config.toml
vocab_size = 513
layers = 7
mlp_ratio = 4
bias = "none"
parallel_block = false
inner_norm = false
init = "torch_default"
lr = 0.0019
beta2 = 0.999
batch_size = 128
epochs = 12.3
final_lr_fraction = 0.05
warmup_steps = 3920
Rows from block 2, named by matrix and row number. Rows with one number belong to one neuron. Each number is 500 + 40 x the weight over its row's rms, rounded and kept within 0 to 999. All counts start at 0. Numbers have three digits each. After the name is the row's rms in percent of the matrix's.
# fc1: MLP up (model.blocks.2.mlp.fc1.weight, 768x192), inputs 0-95
# fc2: MLP down (model.blocks.2.mlp.fc2.weight, 192x768, transposed), outputs 0-95
fc1.576 093:488474535504512451505536510489527464470542544524553536509480470493455426468476498387525434502523429465504505514471466515497502532407499494450462490573489454571458501455471475504476551475511418473533485522446437453508524525447581510481476432468476534459444520435490506458508498508446500452
fc2.576 095:467469591442506418474543523590530538474511524467534502547479560519461415522459517507470539522485492538486450473526499441509522560522527521544504440439483526495518502445534429508508512459499524485525494499471536535496414459516472499497480488528498570494511451615582514455521495523520446445
fc1.577 101:439457489501435477464515508451480438526571499402492498456469559498459561558399489460494506497532484488503526490540532466447425495496498497519409468646476509493493457461560519506424501555529430461440459534573455530475557503549495528458544573483540451533515413449487486503491370488496553464
fc2.577 092:482533444488509436501566502446552456444423403516428447490482461509548477460456491531537482533532494580486520443496546501527470536529509511512438504451500484476523505464449552499478471502429494494491530479535502551489485505527564520510450518499499523513573485481456454500454474494559513462
fc1.578 097:511499550502487477525469530564494529511511538476511555478477475545526522488451495522587480501498476443506494491483505525437514548455414544500484450489564593481452484513472560536404577533471494466525537589479540471493560592507499542448545450461607505499399523522467479404485488534428452457
fc2.578 103:502508541487447542488564541394514524492565481501471462443524533478442445454563470540356478477506562554527474465539525509511518490495508456504500509514481490555522540450515427484503458502553460546448536465472523530504541417567475477489539498553471521509557535565520384519553457501544451541
fc1.579 134:492551557517519434563550592528519479494503576529496573505542494542509506537451512413499481473526484490560479528469469516499507519557533510468528480529517472465432467446522518517467555540528517490462491549521521505517473528511486490557587463461505514526466559501505441466463470558565526480
fc2.579 123:447493435525536457489507494509521527478485426523482468505512547486452543505494584488492500484477514445478523502523388537474461474489484495543501531453542494496593493522559570511489529532600444555557493509487558548520555545505407535564522460514527439555438517507440454496516520534473501537
fc1.580 093:623491377510476516501495428523509443554519543540507596486473465512534483523508543508519505454467455491434490504449546494452551468496504579449498522511488545473434468465514454490521435543612513519488507495471545558541535444542503440470511529461498474516438476454548527458564510481543500519
fc2.580 099:378534613469527524543463543532468527467484509419490499497515548485495549517482465505524480500503582432545482431532500541540455480419468462579491489508450466550506516540449559521482533446445472503538533506582512473488520499478452537482415485598526509513560534530406493488484458476434464479
fc1.581 093:530500535478518527488570393505521471516501581449463477444499490471478448485522531432469566496542543494512449507573487525508503508348480474466463514488525482568544459537605560511517464491503493467469449464476472434503482502532510493485480498508553547522507515476525477500489504512467550514
fc2.581 098:477465489590459442559469517414424511541532454514540565513501456565494490532495496534587435475481450448596499503454483519516506478507491546520499543547477453571544476499544494432507544468494466476576505495535513495513528479510523407509558531524452536445530564512478560533429498528463468540
fc1.582 092:530519564516514508485454511500549513538502561589537512512434499496496455452492502492469420510441427397511473506477514512504455503454525538475511466503590513490462526554508541546525468517524531464482561497459543540557510523522472450485572432465497435476440459539514444434551445564548505491
fc2.582 091:484472478527498447512480541536468478559478382506477502434491412552475441457497462482532454436519504527519538567522480492514479510456498513521562524483438513523547500549519465586521487530527459517455464567551558542462464475555511462537459516490393485496548533441560492464475500525521535573
fc1.583 096:444524501547447426524478493432444477539524499524490537583535465500551527468530586473484479500476483465447592526430475562507586518523526534512523423485537579541487532568482450538453459593501486473513508501510540531496569444474462510480477483457528478484555455462514551438448449574532566497
fc2.583 097:529524436524526481450462520472507508536499496535431493545448469424491459548486585501570447514514557470530462397634467457491490532421523506429535551481401458530504469530467499467514445497473486551561453522479516507517509509490483454513512515475490551511488542529481573529500421497512519548
fc1.584 097:564528504464528395442542494526533456479521605526479495449545468509467468573498505479453545521469451445487603558560431531480470521506497463457468466506515485443476526470522532498491431490454447562527479545472541481445480486509489508388554509480510551503509489460553519475475432513500549450
fc2.584 102:526507472508539554596553500512549476544459464447530490513519559518475605461456446546485487536497469492468517521459551548517443542536577550434505435542463574539562519459444543490485516523514520432441547444425445505570485461540543570542487471482513478475512506522412454498503533512498490494
fc1.585 094:522486500597514508490474452583583563613547536551514546529471494548495553505506479487455493517531419494482481492490461475471489502511462473457468507536562565488495459451479471557481485492556504480405503514528498543454464553442469474450507576534491463457530436481470559433463427492490528472
fc2.585 095:546440529503436454475499479499498484460454477475532543417447435477518462500473581482472565510529578504531429425473550483509503571513509508519480527491481482516486482562499548534499518530509522492525510485503495516574511499416549518486468551444578468438550545542481507530467525518499471460
fc1.586 097:530476529467466511498533492494531425480549534551452501469532554507428503440479521494534548509534502459484467450523497515481531462465563559468488536532526463498499494438477552464510489567457469508452393463507474531436544503430504493527508485474433515499525529424493470477466488516531445506
fc2.586 098:499475552494480581499492505481508488466443473611461487525504418483565562491489533501509507542489452523459564469405537479519507589439490487517505497519528513449478493392552496481467509415427533420468562490520521536496469427557470497537537525475535453494488548510459508512495519485499486455
fc1.587 103:511507556489461421494500499414494493450421584521488508463461499540534494415494507491477517480485497440534460490453529494488468495515465555547523514429566454462555396534530581479463523483514477500488501484453574549507463537443452511585524480488535487543467547541554541508489469584501473551
fc2.587 101:469497482487481481539555508473488550533486523427578532559517531436532456522470558500463526520519461525451472450493550531511503503589591468494474528493426559488437478416470533493474480554472463484576535464440552526556462436512518507510471514514445419495526442468468515428512504516474486483
fc1.588 099:556512457534508494452500493504527458559493510514478500497494555500416467493482551514484496469513576507490582477553493464524470486463437491456472452547518474533529544485520415552450524457558392567491510504489501477469529514469454504406577538514468473509544512544477459544457472514533551505
fc2.588 100:482444601572446492563477590539489475513593475518434494550499496530481499460505563414519556464476489461570512534426441482512467570500447437460494526490463551508514527520504494536510529491473540478522462531534544474492474472525508487539463494572440506522463534498554449519526569498542417488
fc1.589 099:465461504433433498552507550432541496544452556455488495469565509522533531518530447477587460510502475470512555504508500535454504538468464523573498450517510493475475454489563555457523468469565471487497485495506502400548501493436443555490455490406495467554530461554552495475541453553538507429
fc2.589 101:507364479496470437547503434569473441508517493519475442490517435466497569464564551513494549467485494495496503539434572526439494496500469548448464498509422485464539563507442529544508464525502473468501459469489507535527507486491423509432545529588497482510486521482479407540516559484524434498
fc1.590 092:424531504496517465491525485511484503593525504617576508473464478542481490467538491502474443515498413478466536515459480460484503534511488469516531513571525526495533453446553498564506493461495450542458545515447455561533448443441525527507502478451405479517510490470467550506464472494530527413
fc2.590 098:490476498495548551516532572467590496433486517423460505465535491508492549506443485486457570487541561541480441420457453559496525505548516492442493534542553504526508470498456535469489506481543514426496466433540536430422562525522465505511431539540536488424514477503413469470481455534501497595
fc1.591 098:500565498462430541401465578386514496499472586533465503511587496521577560456463490490538487477537497497529453446526529587520532445440473533441478473432520492534505563502421442512469501501541480450493473516453483518448509512470474515458451530513462475506466521508408509471501493494541447507
fc2.591 099:496517468436475520513465527526564505453570443510526487539418500493447426511516466489584520466524452462481521525483439463507456587476483542454507466489531518414474524539512473465501555474491527493503511548447498483526521503505451529512559476580538506514541459484496547436489530486481579416
fc1.592 117:531494534478520563530594503467523484545476535503469592479465586528533471457471463498487486474479486436541565530426540527458498459460522495540411401540497494509449468543526563524522519524513495515473519470513455483447518508497493520533493488435555535484521528483531458415470443574511523548
fc2.592 108:543499504458554534540523535443401486522504458614455417497519541507555448532577529443504536500534546471468490480439578473481502485511487532523494473460424456518526490612505453481504482533425502485508498490538500592499551501572413484490550516475551449464517491500527488496548526494466529537
fc1.593 101:549631540496558443495489475485531558560447553496513489513478541520477525481578425436489423510529535446519498492465575555443458504449448527452501515503525492533572471484520537428478475569512470508488548481509553569479480551487519523463514417462504531520520531579481466505534430535529480505
fc2.593 098:438490553508536478461495511470468535466516441513533526516431514508480440540514529554499502556528484531433502509536486510453492551489442496436469515562505492481509495508460448480486458492505496575498449535445518515439527414608488492476541463498499522473466567486473520466529586472553588511
fc1.594 083:508471489543468493490485501501540502534474511478491461500488522511452461492501477535497485534484466494505480480448511495515530472423421550530551457445442496426425463563498574468502551469526442469452510542447457450566442492437477502537401458584523498529432550528544476505430447536585532499
fc2.594 084:507519487492438543541456521487521515553503489467420508482485532450524506534571532442468430499530536587540502440533474524507476524502488459508496534475491559456630463513538446518505514541522522566498488475497558512460476517524460518513630427507431494488569514524476451535551538484472473492
fc1.595 105:508567452572519473439477526530512474504544516459476528506519513510445522503549450496546509524493442469422469478561492445514508495447534502433468443505574454451501453442512514570489497481474513505479429514466521469512511502529522500493557554527500571480391503443541531438571475541509496537
fc2.595 106:486495564501530510442483460524383565560486469515478464418563495485563512463539511547492470482502469524560495465428491551444522428478472464585499521536473452501503480482428452541465501477453491593524490516559489518394492478576482525481507510518465454482573515566514506535502474491471518460
fc1.596 100:497542488527425474479502513534505532489527568464518454509575501551529530490450473518515549494499528511478484463479493495433485592439557522505510470519503524571487507503507473477417494525477572450459423468535492462541488556485493572473508452451588534595458521533563503517513475549532471460
fc2.596 102:504548518505538465518491512559453520458576511537569489471548494513559538541481469506464522496515568469524455464491587544512413440460494465533480566577564478507544557550472454575489478466503417556481468503524518470422462460466503470534549464467493455459578508492481458553511525497468460493
fc1.597 100:499511559511512474498515494534592488552533463550491519490476505554470475514524479506534485464504456476404530503439462584479466507453465528494486471486500507468461455485538517499472518558557406561512448563456493508545551510498467487463487507500474561532507551439454510451524479504465505447
fc2.597 099:589476545492491551507493523481462477402513496479561550562487524424503539475501544528525506464474494545548470482525537441472526473526521451559513491518524488519504413559539459453543455470501549488496493480528394442450475502522573559436514476513467470519513499575495541461515490560545521517
fc1.598 091:463536467503456467482532493532486439481422540438581541475519465544543430496438480419462495481491597510515527467465492528484535530450501457467464494504467539452487454533500469485487441535469516539485468516558496459488504492572466582402553512450538490472471526501440461499494489527549505476
fc2.598 091:512456572449550459486600479586536545555527541481484460479516507538567480586505480493472555466497532487455539466487477517488529492483512601464497578401455480495490509474508473438548451438434492422472529486473525602452455448556535428525491538507529510516502483504537499453491545527580562550
fc1.599 095:518510566482464506505503508518556541481501497491462619533491487520528483541499459497560420489485478445525521412479570497496586512480490500449527452504534466498430486510425466491485497482501534444529501506507568559493479448493527446562463499461521536504390463452451504520487486550482511480
fc2.599 093:517433538498483557505551486511512553422546495549511521493530535464520487462420454480437493531535524530504537442474529537476545499443449459593510513516491509492505493532514488508522506581525438467485478509473527507487503538500498479517454544554606463472546483507502484490560541512484498529
fc1.600 112:455422578556531476506565470495517425496494526551481521457542490427532542501475464543431557524474465499516555517461498525455519477469565481552500460591524471530463446465453490480477436574498514535501456496487478437594431428417504442499464556495447440567543494552491512515497487536511477463
fc2.600 107:372551547564558522528497546491545464477514431486480543458506556500471439480470472530519452512547521487429526510471508527511481476553528453543499495432607489470458450502487425486493457490459482556499546506498571513512480464514509547497506467499493521500452495512483507594468560483551542500
fc1.601 090:507561547479561518468524564394541496541492526467570500455512476544507430520492472514492475486512520511483575482433507486504566531471418468529508501482527489560470492465478524523483502435552486444462520541496447483505547512464522565448515565528475450514426585467511479511437458489494505502
fc2.601 099:505422460492439462491507521611576539494525562469444510507529501477460520537508546469564543517471448494461429475627485515511502534536515534427512447509449515510506499550585457528548505515505552544522425493522579517512511558519500461552528394522504561527503461505529485501503491496506525419
fc1.602 109:522421497502480436454543496469467438471581588569518509445486438526455418522548532516521494526486516503455454506464518524464496513462506543416516491512540462499502445470576512443518469426475468512458456523499531562544503533461492442492532549450429561610464504408492480478534473545442532545
fc2.602 107:477592573529610521507449463471541466465422528516464489573445470507580541461504430459521483500468456500488471413572481566586450497531536469531484522506554574528491561501466560454484477475502554533494459474441433442491479466439587520534491532504498430514462530514420484532485497478517458496
fc1.603 097:558531470546450547468506474521418515423451562506499517531560480590531552434460426489471540456510505511471509518544491506493486521547504535475468466514479514558487547469434504517466403551505538508422536529515534486511514541433423548462510505493475500578520545520520502577575450478523476502
fc2.603 103:497419449505451454465516521403517450480529496496504481484419436547520430580529515565514475472483439577505508516426500529512508448514477539457479543490550476552455501485623537495458517472426550549539525528453510491478519526526507449502533476505531496502470482538495491431527478509565559508
fc1.604 097:466560574458410485480554445505495516515485573472440485462477448534471561521521474507459442487507469435539492483476503541423534475520493623505474492511543515551495490499528556531492515489484487463494528520474495495525466537537515497555547439470583534557486552531565528488503492531518491569
fc2.604 096:449473553538504508462514522484535481458493442600451492460450535518533441504482458521475541487481599475503516568471496477581433494571443510514536497503498504490545443457471480514546468450565498461536505492474561494500413491537504521515583502463461531509519465537494478463430500516550531494
fc1.605 097:520424534456490485482549481468527446549500502566546479574518454522451430443480523490500452529525509467520422443499458557434532551530545503489498482495500445498531513500473451405513523519556547545487498460545507557541504539464525497424495461443491530544490544475492536509433419536499493461
fc2.605 094:485560421506475564474519472534488510486450543466474573519529546544512558520510481511447558510508520541484607621443599516517512435428514519531483514472423566507463464485461517491525553476448484474528477490522494515436439454530526513523486477465398508454519498499516531424527503470489442446
fc1.606 096:505513556497567501432547470439489444529578568497482512519569459516504452487518568461567515523492513467494518474526550452516500461415510460416502524517527491507454497501475546470524478466518513429488430558433509449507495485516499499523599546478515502529459506471478466480509453550510557440
fc2.606 100:499473487544486530500557490503464467538544496575537527429494505550450462523499429497505516484481521429580553562501446567435521548462457541557485492434500542483516483526499520501536565433476470409559489525561531550474508465541511519520431541568553504437503529504462504532442547500465531507
fc1.607 101:505521547493503444525482481520487484482483569495466447472484522548481447513508499497469499521497448471473519413522574475501479523424490572504520475522542464503421524480518559505450410433536485537522466476509517532515570539426465515521528568477536516525481464559507490558459440545465539526
fc2.607 099:530539434454473487561539501549493512513507424438508544501473481545538478571474542482510563545488481412540462492429450492489459490545454402500471536446418531543538493553481565597472517477530488531473493506499500466504460521520424501470490481462486489504502580467534402544484571493472460488